Rows from block 2 of the text encoder, named by matrix and row number. Rows with one number belong to one neuron. Each number is 128 + 32 x the weight over its row's rms, rounded and kept within 0 to 255. All counts start at 0. Numbers have three digits each. After the name is the row's rms in percent of the matrix's.
# fc1: MLP up (text_encoder.blocks.2.mlp.fc1.weight, 512x128), inputs 0-127
# fc2: MLP down (text_encoder.blocks.2.mlp.fc2.weight, 128x512, transposed), outputs 0-127
fc1.380 061:197151133145121154104148081149121132117176154123131094105163182138143161179111090033097074180149105101190086076166077128112102100132112172161144134126169172151087164136152154105109141166086103103115163140116151114202165159141099076120148138159139079145148149147096134120090135174124162136086123180121131104056153136112155141128108151116095151065165148124131106180134190146176122104094
fc1.381 064:138170181091175091084074112108165122117100105152098043160099122150128098096118148168137120135116087182076114116096076166142114153060195109137180089129170135061137134169105155092083085089143164117159096107083095118100109146138150114112174107067131155100156098136107141113106105137142132108161194102164157106120193137141122110094112176166110155096098104096092124158099132116151080086103
fc1.382 065:104101131082173103164129177141113101165135176098144092145171076107191179081163179126093099091135115147101123115162076105121137187077115154159095071089160066084126133152162126088054153171166103184121113133107083139086124086100147184139119094110154126174123078135152131102157118162088103119109161159142114146142164166101097101111145133176072166117129143190087119126135142172112136170133
fc1.383 185:177107133091128104132133097088126187128105150163086170107159146110093110149097130150083158085140095091129139187143046096108130128154157085112119079124115121149101123109112116098112112204178118122115143149120152083152118064137138150079191169169159101099102128061136141140144083087200159169150066105155130062109170160123130239144142119121129143148128140119139169166128124112172143144121
fc1.384 056:104124129158121123158140134118149126102121150077117138148163130147095170107099130155159149081102100133089090118163125142138092140129152107077063215149120182169116121099173083121154122113077125105132157175190161200124197176175152089122122097114143168170129112103181173157095144083127127118073078120103063118099154083127100132115149086145153186133183121090159121086163125071151171108153
fc1.385 059:097058105093124159139121095143150067148069111108121103185165102130077070096117101126188098149142143087112087137081109143079081149150071152107134146164104125093136132130086100129160120205108165082076110158102105101180161112187144076149113160132169074114111163159147109170158184120147164128071145123151151159149137108161119106089082137078098130162106170140127129131172171102160096154138
fc1.386 066:175129156147127080113156158128133129164159136129098089132118151157146147162154164107160121200142125184134171074165124120134085112067145161179149138161072105087192165078092182111105155140160087091144062125105177159136158130184110177106092100154129116089091055114168104116088141111148085104074111080119086135111116104120146114101089078113114109179093087106079172158138116154127144106098
fc1.387 067:128148163083166044074170140112089152092085144176142093091173094120124165109154123150134099156161158093169156164131122103163168151117168155141131091154192095106169155075164156149093086148095111157114169128142148139136117128119136066164120054135102121086112147136166112148128140160168173113059149148096109183108158122089153150105102122093070048086142178120153135110167113116132102164101
fc1.388 063:109161109119192096095083163104127174100079136142121151145130139080103185109083155146081131097171098209160115120163128116091118110089100120110155141115173188105127113157129139104142102084181182170131173095168116169073071130118110085134168106095130175096180109175166101145131127079121079158075174120138147187124102116127109161081150144125137128175087167138094127104152167100169076117114
fc1.389 068:103151128139108121146084193176125181101123147115097089182179152166141128076182107130121084141168151142103118158135076089169112178147157116106127086150084127119174114171130098116133082180178134114155169156126087153101077128070123060142095150175123140133103141138121101094101135160181159065099196110111092132077149157162094159096161166094071138114090151113116113117187118138129075094134
fc1.390 061:083113153095156155177143113190087147109111166160147124189088139111176101138169124163117182155102100120088105109165131093114166109102110135160113136150165121049118168156149080100106170130120123174113142161180150170124135124100131139128110158159101127158061144139090140174104094111096094088118141119184160149139171132115130113174135170090063118195091092194130145128199159183116112102190
fc1.391 060:123106166137079102162168130101115080119172092058131178146161092113188107094108117159156073119078092120088184143100154101166087096147163174156083166098111102166122119120174110143168073105133167153084129103123095136102169075076151159146138130163173084125069106133146129190153121149177149145137071108143098116132072120125172081147159110123165107078100139159117113158149168132092179132104
fc1.392 063:134145102163155152128176113090184119079120154109112135155082137164131131140062168127185143145195119114166114107157107136096163124135138116066101122074107125203164107152095133155149088129095141063174132096107136076124144134094093108057149144123170105189091191114093128126099115105128114109174101127091099143120142142144135176072091139154182117082158068142153112080167181119128109107061
fc1.393 090:122103154169151189096136187139169097116049132080109166069174151118115159188164174149078122146104138051117162161121129092145106103145125100077093162182161149116080138109105147143113146087141085158167153160228134132098148131129139101154111128104086140154126158142078085122156090118117153192165109075190115173160141115155128077134118175124153136113124138116151099167119119171114133103119
fc1.394 063:098179111155133123177142117146117134094089118164101142178159153148105143150120068083113115135126093106171098122175100144084085124120163107134165152143134150102158161151134146176089115205189142113147086181121126102121077073129101096107140139140085161082100143097197100108163100113142092128105209163139163160163179204141099163091113154086123106182166133169089088103143102131169104164099
fc1.395 069:204159077176136072090078086148083131107124148146133153082127110141112155099141162107106088085129169109173165088133080131105129125143084147132135149114131139129097110166107088162164139173109096085162116150059125095156083104123092126060113136149159165071159093094100118083108088086156170128128157167073073087131085177148179128139169142136112094092136125085176136131146166149170154110072
fc1.396 064:061158155163088148101081160174146153162128152097153119089100105162130175161125084143177128085164131145162159107119112082129117113090074146113170117123102190162144065093122092170134144107178097085134165143109160138080152194160154139171109128145083116155128105152182170165173122124160136130138091105176104094115180159121153146169076148166156162107186134169097103107153071106105139128194
fc1.397 061:073131138084093162106180125082106177091078165141071136076095125144173144114123124125137127126160117163153090125070099138081179160077196125153140169109165113141165150133133154092104193084165091151114168075066134110174113089108110172159170098149151115141117114111104150136122138104153157078101167086163176148178127113108150092161148179125100084139110100090155115121148179188085121137164
fc1.398 066:163072099152123123086100141162110138073195154118101145094147089085169129097070158161143148102133157091144164125111099101075171121112159094093136156113152116145111135147109078118116077157055149095100100117135073153120105086092176183087180128125166175103144113158137097174101161094112185106090160138111118109133091146123156104142172165079191123122139094163184173149080156178097105143095
fc1.399 064:186078102125168106107079082095169121112134181158164138118148100087146142131083155079189155107122154087076164121102159096136117069161150188110108099164104110117111082095088087096132125144141099152139184127154135167145119185185090159131130187098104119100154127126131097165182156090129185172107132136085135159079113106156189126128112098135127171153135107104119072149131084070085187118113
fc1.400 063:148134149137134055095137091097111160175183158145124116121118161104055173150158125124173150112139112118120103111075170135096097130116110141181161135121106133137081177179117087179102169152086106129101100099121147136148174102136178085177143119175078119074098106109157117111064154173121147045121157179166195072112144144115139137174122185135143075118122160131098112164149153103155122070139
fc1.401 060:081071086129118100081159096106151130183087159131097172155142098119164179146076165091145108136100129148128096168184084132101106182139089133180123152137077139164132113161123069179149136119166097115129142150075076188080127169082098112094091071164111072155124151139100130107101067162121128108123081111127090146125131080145149104175135171096152140140160183136165171129109091089180111145117
fc1.402 070:127188091096152061089092085179174159102152162197166120132191144178157138140095151111134140131096154158129160072132144115137138148032094118158128131128165151106133129114158090093130154108171088175137151136085105135166087183108141165174148168123158181143113132159151147085109107119116167155167158161094148130158172123084087165185167175107121145157160113150086135079142159106132153175096
fc1.403 065:070173142124167107155170120114158102147189138156106159120101123098096086138078125153143107070115161120141170157132144089090103132077175185147140096109164092073106075080106148159122128145193169142168106132156115116149167128126097120137142137154175128150119077103175123070125101103152126067144155131153160157159171187108075160129121200148111111156163137189040118086139120150128080151134
fc1.404 062:114202155071156097111162102123169153184197084146153094139105088126103090112073106134087081097106130164081156067143140087161097158174107169135142114155109106136134171095177168119148135123140143182107170122155168121101161109148103160129102125118120188136108127110121173150082131163159128114098180077111167113118176085132136158148090172166104152144097158174159139125128067166052110084118
fc1.405 066:131100110094156046176144136130127161149117117135131096165109057075142128068082110170194068097091168182113150085165148121150170094051102153184118157113133111090195132077165175094091129129113102122063104136088133168142159085101105125128130129100154136118141111160153164161111136174122131121131205083115118128134106105052141128136145137155140078154130076132129113136162115138098150110088
fc1.406 286:178122087083137125143128120060139184154082121146067169118148158103109109142101120160101151081138067093133129174153069115122147104163156107085117088144108095148068134121108143100120114174165122108133152131105154115154139074147169167093175193170150085105090105082121133180150104117202146177158058116147127086085158143124111203140117114130123145152143140116167213162122137095165144142115
fc1.407 063:160101167118118128147166124139126179085178171102141133100076087081184137132080116082151167125174160118098169157151145171102098110101155138134153156142078081104086073102157084159126107126121162115118145062160182073073141123094161100165123171084070095105149131109140129128129127139086175091153183107105165085157145155099129123104073117140181167183115099097117152113106112118105073154186
fc1.408 068:069150174054174141106156109142150096171175153155103088145154114161138110135157183102111093140154113151155105099129144131180154097103151138178124131082124109114108129095107184162111134096132167132081108096139102098093113131126168138148079149083177131105089088185154122101067096087190071139162122101115109148200118191101074150179127114194124103175143114161142147150185156106142145093101
fc1.409 068:125173132128119145113083143093119099078126164082147111210152113152140179113129097198079129175121075070060179155121150149162150143155138150134143119141117110068124128134172150153066139067124070163180162172118102111100183108167152109095144107156180154129164087172153141082100155160149116144142129072118137133144181108158133084108093120130081128131109090152079149142131101076170102124083
fc1.410 224:109057107126162163111148177105145110109058081060074150123143165141113147190128140141102166127110121114147157165137099144151065150138115127101096134180124162146068103089147132138108131131175071136155168126225176144102165125148142166162132191106070095135094129174080120097175134142128116152125122120169107187191161175149103105109154158140129135109155106083129126174124073178123105128147
fc1.411 065:111124124068185097090118147172091117152082208154106091131178084094131158110130104157149148091180084152127116110153095101123155114143083225112112147096154161120098146115143076083072147072184147126112103126126148107119118130133137122103104133069136130128134074173148132154162111098175155076142189117100133182157125143098171110094102130114171091102110145077067075123147097175137171127155
fc1.412 064:141136109170098183183104160075114077142107136140180129124088184165123084153088128110101126147099114139139149160106149091111158096190101111148102164079137088136132124161114135123065160141164105161159174164054148111109087078096142158136128187142077109153120093139127118118186130108165168113085061127156166084127111162152141078094122076081118119132085084146114095145067090112094087080106
fc1.413 064:088123133146155110140151183116127135160077139145146089117132080132098118121120169154115176089138077184073155133130082070147080197091098173168128155161156161063160116144159157201117154146175196109118166106085107170098088136079171159183159089132112167105125118084106112115119112102112146059159121125087123143124155138113152162127080158128140104118076174166148180173110122086138102114127
fc1.414 065:086197087111134065144133086117150149136169143167114130142104084145141129104093066174139100094127106159134089118175174160087155114144155104111124090073086116122104132131133168084070145147120111095160089125184129132147149149159115144149117107122209118082113130172126138150113095172113078072156115087157154119154094124134127062102080158169110083150168157110091161175177104079097155105204
fc1.415 111:095067184160101143149098194113139122152077130101105161098119123110109154140115150156092113147141098098084150124179114094126087149143064085093146114121134187155105088086122143143117126148163105176187127118173112201129129182141118127145117094073073131131150148158153088092125102143064129140098167112150144178146156128130155084176125185193140144094110100078140042154145115190124084151142
fc1.416 076:103111068201146124098105135157087151174140077198187183172141102134192142098139128110122077144159147103087121086115187160097089074170111092111091119116137151142088146147143162129175074071113162138150158093130141115143119148127134118162089177092176179122135153086127185119127140151114168128104135097135092123080089119118191092153103074159169153118142152110161112102095171177120109166110
fc1.417 068:106152100114153119142087079094135183113138107195102090206127117082133103132153106153156073088126150164190143132091156091162163070128161204182089165115092081187173135138122164166105145157159139108119178080077115125123118102134136153077118119120127161076125105149148176114084176162100143110106127168128074157144056167100097131128161133165107088148169157141145103141160144109134159104114
fc1.418 246:211089098120157121194200148106148118089135146104168142128170143082104144195071087144137146133123087134097130129098124166098113126138105095090145091117131162162115061154162114094128135134114064096126074142104139133145162105132195180135127146153114083087144107147080148171133133104145125164110060064112105123104123142109104188095172135117145155125117126076200157167136092201134101104125
fc1.419 067:082058121157108143177143180150175081149046075063131114086124143090151117113164119128178086154102130118144137115167110170070119104169101092076084148148176125121097083137136110127143172127146090090111142101129119202146107111092102153105099168090130089145144111139145167177154077177146113135156156088108114147090172155140126147148179125144170100126168082147172081102078102112168142163133
fc1.420 211:189109111065123122173152152062146167159099139136061167117161168101113103157106112182088161106153085104131132144152051133105147121128124110087137078151125128145096141096114116101104125181173106124128140137135150105153129065153181183091193188159156077107105131102114154153148081104177138181158055114162127089100134143114104209147136120134132151143114134086158182155157126106156162162106
fc1.421 064:161167143180096119088169111157103139081145168112102127110129128157099171152140094127095146103099097073098107149175173137107171086090083121098121163090140151107118157168137089139114142117147165121122151132112166063081163111118180103150167142087127143083154136131115171132148176150088159136162140113077145049102121153089112060071146082169172166132161176149180168102117077164150179114073
fc1.422 068:158190133086127066142143144154117123160160147161156123106125078149147156116125120163151183124143135130125107140101107107119109107061142114129128149067137123092098107089069082090110108144121167169076114152110147091110131152107116147167079118117226120146070090113135172115157100124103163087108126177144176116154129132047148105091123144135091148163176088146061179086148148165060056125140
fc1.423 062:093118152112136079122114087140114137143113092176107148176119066168142113097113080089177125150137086159074173169135107167139113090137171169176078094152088172064170131095098150134085108174114165170095051149142135146112146093108107072160190098153141129145094090139147132119087149131101099107154089098131102150080123074154181142092132102113088129191078159153139125156133121166146070108102
fc1.424 068:130202138116103069100132062091128178085147132165107098099166136094131140098076118101109147153110078139131127141072102100131144136039162134154115103104156121111182187160086156084160156128135121155075114125112116155164094132121154086103126105115118082111196117128125184103098134173120123105121146211089129181111088102084136106168102150156178090133131174127061136159161132169125136154079
fc1.425 071:147129135117094099127159108126090126174166098194084099102119148118154085103107103104131169141168088075115155118138149153111114193095155135122147062132144073089159098140099149128116125193076207121134155159086107076116146141071177124157089114190180108126175115129175121123141143172116125105119175106128160146102070129154101106169131148183107094160173155194128174128155113123113070082090
fc1.426 063:081108144157131083161158094102174135179148143126107088103149083116118164073095155109131166099072190153100124149157093162170128103112127104101106106099156097185146096093111127116066120160037119104138085120145085093089178166092149094070172088109133086164156112106186150089077167138144085139168112171111082096086157145107119156134108107105157100069123085107153127140130099124176114150139
fc1.427 062:131179173099186102092161129076114140132121131138103129129166066097162159131073108092148153078135169085146116118089152135188091156112138193187116152131100135129120134103072094149170094115161085092119126145084171115075086114077133150107089152165133118138072086138104148168125171148091160098167162171129145135125187116163167147181051124157155124130113151138092114168145126155101135060081
fc1.428 064:151083163101125133139070084112087132153154083142145123153099170151124132161118075127172138103184128150185166131124160141151149184147098173104126174118111123183193189104169145124086153149119149117166166172138110155181085106146135178150139118123079118105068133187109120142145123166105153135125080045057087136158091120076140135149108073098192142108118161162139155124082106133131138082101
fc1.429 060:106076086149157156133151117140174168100108163062128128178052110152179135126103087164106108170157157079103072108118180107165087110107128141075118122158104118122159145101159136081118100127147070105125162114112156132102126090081183188061154127167124182182154090080072100134126109173137125158140156123099080143073112143170131105159075108103098122098140158089184146097111123164119104124108
fc1.430 061:159181105099090120156162171103098088100152121143158169109161141076104129136113098103089122072177067133144182144124141080141165084099079117153169142077161156166102150170119109111143178074181146110173090164120131134098152169110123158113124180084109158092130133181152153100185100129078090170122189144112166111148170144094110116148147132088175084067164130113082155131153158097131155137180
fc1.431 069:103119142124146121087136080086163163121165100152133101083138176168140164135130146047120119108095186127172147108099085070112172116130123081119131182088082112208080105146090169107081104123171139075153114128109134128108140086108162093172080085177109151154112074143146110136138108101141165113153098175082087177165105180143114161177159094102106161106129111099102163162129105142170142188154
fc1.432 073:126067143198128178165147193131131102096100080159067177100117140173123092163074108106128142129107134082087139101116127112172118072151159109060133116148094072199102129132135124161144080144111105135149168149177138113135114142121172162152147197141084097171172111119150084140143157069112130164137135169160147118088084078148153077171155129162113126121136159098174113102089112129141165175170
fc2.380 035:244115159133105101102115140189148089140144118135149112114190088089178133098091137144095095084106100113153164125129188113152153137148113160202143072181161119120150122172180103101160159136144153082141090140113112096083122114144145097130104149149157104046145170138163180115092153088114130087111087103133120125124105072121167185149055109140145109165102081101131169130144161101103117129114
fc2.381 030:139127090111155142130143120150117137102124146175112089134108168142101157240136115137176124168097213160134096108131142145110134126101124129122106145148090129108099113176089153122097135123099062142144106125093190152160153065153135141115147142112121128138151151125119132082119134193153141125160232092136154086100100114070146107114169185075143139155170096147056096152106165091176181123187
fc2.382 023:036162106147128183123155184123097171117117133118114145138116163148099150167142151088122127148171131183143127167080100111123149120101128099129119140105149127116092111130112192098127092103115069119119127042157164182163127153131150127097146092114060150159138082169100055118150172167141145128153194129147101084119158107107096044119203124128155175121163177114130088154120076146152166152117
fc2.383 208:185124155145102096092090090164121121129150118125162086083117100163168111095112144127166096106151157162125130061146196114173155098167129240163159123118117130117138138151148150165160177122078161139133149126062094119103146166098091106134116113142160139091135139116123159124093149080118141074095108135080136167064044083214157153138098142126127118125168097125156063131110155133120164162145
fc2.384 040:179128163081143093145144096145122146146163125104157125179152112150138025132103072072138134138112084106146141105126141105239116136169144166132138114165109147145143085130162117125103109138128154124152110108137115137146096135175132098154072088123077045135073176125135105031124184106149096170120077167147143130124132115071132193158128129106165138186127147135116109154111182116142129101105
fc2.385 023:137132196150116124099197162101134163129129164107151132159139132141097079105199111109130169106151116110201096168161122144146099131196146100118092089155143194145140137107146121102166152144172116141109152128112143162121084166088089115189095125136125145100153162200135103086153071130104101159128102140110118131086097083156131175081048189145092091100112165107145114167116130073132088063105
fc2.386 037:077147077114114110095123113123082190138093131150121108151109123115119155195095149092156120161135130171101120084133168116117129092059113103073208156133116093144116115168138130101137095106110104150148146069121148163181094166150127197133146085128087137185113070097095130155118123150189117113138175126134108075137109095079145104100183087091156160147219088138136133065154127127101177155120
fc2.387 039:063144136109132136120089168070103166136077149200089107127094158105153124205137170140130128126121133170134109075098132134089130127139112078055050128164098107130068166125139174182157125086124083119094164106137164181109122117099101093124122146139122120112174138108093103056149085174169128196149114106136093157111103122154060093125155153129088135131139132105150052135099098146163147153141
fc2.388 017:117120138161174175099130095159124073110133109178153104109132096102145128166149141139172106105123155099133102125124152107134142125163149141134118154159122126140120099117139175135129116128087049066126091120116178106102128121167177149067178188045119160041082152106068159066121108182192129128126121103118100156145142152070091103137105117132107155157125097122086159073092109091103176202092
fc2.389 034:131140158145110147109127218142108163108073125113074112139123127060122136147167126156172115125148121163153100154058149117128100096153122108108058091126128163086014150088144142178210109126111137182108175120099181182105121165133148130164101133096139140109129123161112140080130139112185120156150148116154103132093118110165146098090117168089089105110164125087124102136049161098100177132134
fc2.390 026:005165143146153148146149123115128164120112137111096116150100163140101140181145160092129105160121115174111072129103122126107097125084149158095123171112079106121105123144122161121129075133110064118139126062203174146159109202149135139081130114107104133194117106128096048169176127154141112172134169114124147102160170113076113054098213131127121133128157125161091108135147088130139127149117
fc2.391 029:160127071160119122096160090085116188116085186139133086093181117128132155154146111147096148106122142136117114150116167108077164138165132039112059116071147139048143153141125152163093109105095152158082142157119094129104129112082098153167119133088175144130128141120142190131108106173091144108163103175148165100027070094175166140085125157157142092101142104123117135174164102108150152114146
fc2.392 023:232080120126119060128098133131176156105148134073134137140136135122098074077089134139107156125091089082120142103139116152147148115147125113157168076118131112102168124127132106112129170114137201104122091199117069142111139114091131101125068128163139129122149118064177180121091123100101104081084080151135116149098126141157172222125074178127121102119066113144163139156112183130150116079116
fc2.393 091:026118159119158166146153166135135083118108118082120132149130128243081163142177105146100139153115136131149129200119096113102118166121134116146060133133143131099133141109122116106096134118125062120124096143181186154129113098125144120119112150086102126170056141205137099107148116173119127166147160130118126114183168148118052076099145180143112125123049146137088151150123096128130069106142
fc2.394 033:060170111182139086098122145154109149126097119126096121147111094059138137146115197116179129148156169160130120102087115155089118083132125161110148136117133115133115133089128152130220109120135056152123149095164132131113128148135160171123165206102134141106094100160125079169175114160180135189145111116126079175142141140112133044158129151088120068165128080128135103101074061128112083183120
fc2.395 044:255125142190105104105102096150121190123134154146122128112128077050167112082066134142124126091127132152128101108106178109148134117149141165161172107110134136121112135122129114144158172155104182134114162143088066100118138144121134169141131117136134129100170133091124214134103126057114141073141098118142112132109087112158212205137080098131139119121162085110163162103121174131125158146095
fc2.396 026:119114149159141188089108135121122103100154156108122117091123121255116109148191082100104101153161132125135140102135086122122150145140127147124107171112082125112102129093134133116087155178095090117140118146146157089106087148130142102125091155100066128147136157224150094164117128120155123142134099150139152146162162126096000130154178124137133118131086169155108080117118137090123108138143
fc2.397 025:052164138184134086077157099123094192137123112127080117107093082116118160177088132073151108096167129136153126119125103172138138053122122147085186158120123131149144132084115119124192122137170100132107122074117156131131082156133142185152107114110106158151097105135147085164128124176167193119173125131148122125145159118071030076147119072160101093163173113124111099065135086118110127137092
fc2.398 029:249138150157124081124120102133143114138143124154124125101162117107188113066079105109144094104141099131143137089138168151126156160137160144120169107109125142177156152137120101101106143159155205118130104137116119077126141119090161107136135101145151104072152128098116200134096169096153128061122112161153098152114052122149189220163059078139151124110150081115106134113178179125120135121081
fc2.399 043:188118190205126101093140136134129183139121115195126116096147097153160151050138156155130118114140142140135143090124184096071147155157132185172092110129112092111125147123134134148125184130088157118107142141092054111085149137087125125164126109138145116079149126109135224123117079066126135115113094108083137143098074102211120197136080115155134081129112085124157126119113161133118155184140
fc2.400 029:252153164155123111069142122119104126102156143198080120081125094097195114107107121129136095120157133168156151134145157131119124118115115175170156139127096140158068124131146129109107139154155159086118166114100104104114172157126099139159111156085136114069165153117106212183106108093128132118146086086136119153115074079121150195163099102130142114151159030121099099114115147072115117159114
fc2.401 019:128140141178163116086124140122180170143117126103083113148147142114125145064113149185108118084170177133110167129112123142085146139170131085116095111095142163130077163143107163145123122176125121144094100158160097136102173059144138102156062158133251170112112158086162097111116129092152165172138075162141095150118149114177058120149105173128098066074071134126129091109124103157105105112102
fc2.402 030:134160114159120090138128122138132233129130150144097136149128088097151102152054154103160109150133108184085123130135132143119127078045119118091210121120138098174129134130131110122157089114107110124142178133144099135147112119149146211125165058137064180171142111081122122206158177116142122077167146149129105114146114111075142115135140070085155140134197099117118143064106127167102156144095
fc2.403 029:047121142178146166128112159159102180160089110168121107105110112101141163106175114115163109142188141168172098112097099158185104074117127110114139106141131129149124126084155161169210137163122106151092147080119141175130159205103101084138131183091080142106118115114139103124131115115170153155152134076142084172127103115131028089130140145070089061136192120121126123110103102116099124167142
fc2.404 028:133100139133118086161112149145091196120140139182116090096119103101174070101107153118159147148126161148126147100083090149163110092170149077132110106135141125182147155159138149116186174122118187189109161120112099125093155147142148144165149191139062115036094096122110137127122142121137123124078072130114110167120017132157145094097118141055153087135190157149153129100111148107130176150146
fc2.405 039:174138128179137135079122093115115172153111169218103132109105122133160127149106182077101113097152120111095142148123134112090177120109098069147119126080111140165106156147114116105139108186117206079100159120085057112109111138146127133195145139124185136118187116044095176150095123099129165076103135124137118169087087082102174119127121064159122114133188097121128160099149108152094176147149
fc2.406 344:135128127144096105104085069162109111124152112114187065096097115139166125111113157118165105108152153167137134076137195118174146117157132255146167146113123137113136139162151168167167162115058149149147154104056107143118142176097062090119107128139124138122119145118132139113111163088091130097117112147091133174086040113197148118108101141117139134117177101132157065126091147144121164156168
fc2.407 020:092125121170126144128155069175149055154181106096187160152103139147160106113174112065138122099102160099115089130139081150135120172123172200157089134157109134134164096122100100142165123164125133115182057129123159139141114086152155126100167184118088165167070165162158089113137102090108140111084171138143160133095177126084105129138144188174117179126138163118120198130167169122115073094108
fc2.408 034:051134090094139203138123160141086132094126116121131105141138173135135182197165174162138132154109162132067105175088071093116109125143096112111066149112145128100067089136116150138098086104064112198141145147135190176142126121160105154095143136094094141182116118143086102118159140138168108170117182114159139118118125160118126038096176159075142159143110144108084087150089115121147150156151
fc2.409 042:026121099092138118162137126137154082110115111092174130182128197125084130154123118080152130177099151125105109200107088122130103113106137073116065139120124136098135106179124152134124102105096095159133120080183192157168112099176128120090134150106092108149114135170129086099164143197141111184127202141124162074147127141101134084083184183113125152137109179150093091174131124113152159129141
fc2.410 427:043136149098195146116143160152142057094116103079111126120152105180108165166158100152114140190099120168171134177108120136128098172105136117160078138136134137089137137113119143113113166109131088128103133152201187146094133118142135136148115160086081111166071132175132101098157145192115106148162156148115091136198132165123040095096150182134120108110105113155100145144122106138116034085136
fc2.411 023:111111143164140169109102168135123147102120134131071143108101143114079156195188158172121179113094118150125096207106108122042171112171119096160071108105139176107082138103137171143163090098112190073094137168115142148120117120083111100131121149089108136184089138112136140096136120133098155083138133132160103139104163138149193156042131185120098130109082125123085135149100045124153160113150
fc2.412 023:107103127140128160121139112120139127081179129053163140149168124168109099109178082140074113114103154095120086153084099116177121170190105108161078136126103145052099123126123103127129140111106122140124105121144172124107132132151123038102147151108028103138088187175109093101129097160172141180139118131124159138117178121130140118115121168163150109170089206152111048192123129080136129092131
fc2.413 024:051152151124158170159126179130140166138068161185089108127081164135145118171165118104127143113110202149129109104090124147059153096136144144091068099121145115153079138090133146126135153052105094099100120173107147137118150081090126146162105135101198139145117128149072154124144126128125149190140101098137076130183161130138070047158117159141154068103141110132136099124076138116131127190184
fc2.414 039:151170083067114097163135127162130140122127143124140103149120166000136122156124117072181113126136124182100130093081150130201071077087123157123099137134081124118137088125111172179122125105114112183151167105129147163163162153202101089140143176106120104100154113058104151098132147161112112155109179111137163136132099123093138124132164111097140142145203102138120093134138135123084190143161
fc2.415 102:004128160188145157142166145116143049130085135126101121138142138230089154110154116137094147135116156122150118184121132134065124133130157114125091133118133102096120165116117131122114122135139096115077105137161182130126100069119132082105114162113142126152115130167133096117147091150114144186163167160117113128215198152117064076095118146167115081126058146147083149143129087130132090131146
fc2.416 057:064139083165112126133112101076114163139124150180109152240086159129102094061140157123088134097114149057119145152147087126135151125125133093112118144123137090132083164147127110123093074178122183148136125133118097101159127136122093120121116129138142199160138118045131150124109123147110125138106124146140161143106187140120245033117108064110126149130147152114089157126127127124161159160157
fc2.417 065:133131091204098167074113097135123186113148117221100119127132139018108172095127175166114143120139150154105141170088135080111106114167131100136114139108121156121061131124163175175112109160069185160114183100083084105111144139108081124126091163113108157141182141055125179108118093089128146133125136077138118148090166102193175128115127136136130106116146128109117139148097099129108172163128
fc2.418 203:167145126138150111094118104181159097152153110144171115083137116096141144117090077131105095117133090160161151070134134132173123152139180165164255110134118134116215133126106143096189174101151194077143153146129157145127112125113148098121141105127152093092125137121143117129129182084052117103142086116102098116149060138137044160139111144104100159132193119168158124104127163117132106120145
fc2.419 039:041127185093147137116171131104139090134125155132128159151130123245123127101175120135062142123135117093149148173144123119146103153143128149139087140142143127129161138096141130107124135114119075127157081110208152120110090134112141104138087109103160087165057147208130088083153108111124112183164130156134100101187191167124037094128144143141089109155076181133120151142135104149157087134114
fc2.420 263:174130133153106102093082079168131094134160106083202088109105114150148114110102137097177098107150144153138139073138177113197141110159138196163206140127120140137161129153151156151166187113065159117166149105067091122125129162107070100124112103139120126104108146139128133127120184085091127087107094131054134141083034112198134129128097135103127143131176118144154073120097172128143152145161
fc2.421 022:238144152171136100134117078178157135121171092098102157131144120075131094088078111103167109109116100129116099154168119149149107134057122151140200101124118163127154114159145106088169177132151189134161135101128106100127114105147117123118101084173113124130085142120149130117072149101116128069100117168084147118107137088091182228162087100092148140149188096132108109100155141100144064117092
fc2.422 046:073191083106132100138118085105107163126104140192136117120121150086159154197086169087165109149148126159079120128114138151138120111035105143076158146106090099178125121160085157095129058130125134110118162100178137163199110132159144154141131139150148155141164069101087141146140152156128117106124162168121123087161080113070122063143166100124140162117190079134102131091159084172108144156178
fc2.423 037:164141110158121129110126110114127189151155100154088117109132093077121126138073142081172105114144133137138132064137126163165148098096103062091196120149127089164148141145144165117138133138142151152107168118094104118139177155122120136172164141140060183128147057098106100182111155149191168085152066145125165155083032140145172127090147082080167104124215131118166131097134112115116097140139
fc2.424 054:211138104132131078073132091200124154136135144159137103091144084006182144125076166139132099113111123162124139156119162152122121102099121119155137106114142119076154114112131123122203107092085161094116128137120140121104142136150126160113159133127133152096173115109140230149102135106092147068149132119124113095112090108135227173115094099123133116149165037122084157116130093123121114140121
fc2.425 059:238141153148116094142123152146121181162115147185121132086115114024150117093108115106146098113153138174185135068130159152174104078118158164147175107167127130166108159089143162136191158120167140134116169093076111127114136177120117101167142117135140136082176104096118175148112131058095120129155125087134115171119117104150106169145085119104135061106198064131133130095125146134103133142102
fc2.426 035:255124161172118088122127122162117086139101140168129135108159088046169107085126108134129083068125140128169125127114174142163118126141122147187118092134129169117100129103148094115147166155125157125117104112119135087106159116136104120151081123106155084072120170136129194113102157106093109129165118148131111129086099101132145199178054114151140108163130023120100144148129140117097135145112
fc2.427 025:154132155155104161108131123155150129106118157147152106126148135127111095129167105121138141156116106160133116178121134124096157113150147089150010128107112160004093107172157152126131105117105148146121126120150173138089115125105093127120099176097112144127173136161135154105130101123084107163149183148162123116092141086163185202059108203138114143153121047156089070167146102091173153127168
fc2.428 028:072095064099156098138140098120158128117137147068120139162089162174082130153124118114149150162076143112111173134125106125111146147128096052130194159108122085105221078172101138099164108083129109125155110068143132119168101108147171168083120089172069119195104143139153073140137149158126144098107152156114135074164188146098161129096166140120099202140081169149123110116153117119160166134119
fc2.429 028:050101084140154142105132064108143129100136086103166135206102161185077059152139157107166128150116080090108149114136080124136135141134069114133104166080138107087148083151128122094131124132126075137119086105171110108170108108148147136086115126109093100169095168155148007146166126166185124163127158109143149108139162147100132124098142165179120170140067183140152126145151126133156092104156
fc2.430 020:127143119155100128153176101152114094136130120164218158150139141120110095081146128106146099110133095148136105107166126170120119121144177178105075092106130158149170168081149054152181138139172123112144074088151203162086145106087162110156084159153191171106046164166162111075140100148105120141164109116100090139098134122108124114138106152141081115133165128105058184106107153109158058131105
fc2.431 023:075126127104165134101106143168087195108143125121103065095170118149165193140085199187148101099140135125117146103048156104112125082136066120126192133124145090111103128075123143121158095102092100120146127154141124135129150211163123161092150157146114153105094088085137143150120103142214107105148112085132119164129137137104093095158142110132129131146118068133172113090058123145064117195106
fc2.432 021:129097168162143092123168183101116113127119172081095144122111118246092114095179057172099153138109121117118158126162148100144108137134150200130139115149162126129111106098118113123104162132101100131112100163127120106147156106122104136115067088138065080141062161189161082114098119133096117134140156144130166158163195127123017164181098149129131081109082135125184135132115125113106118109102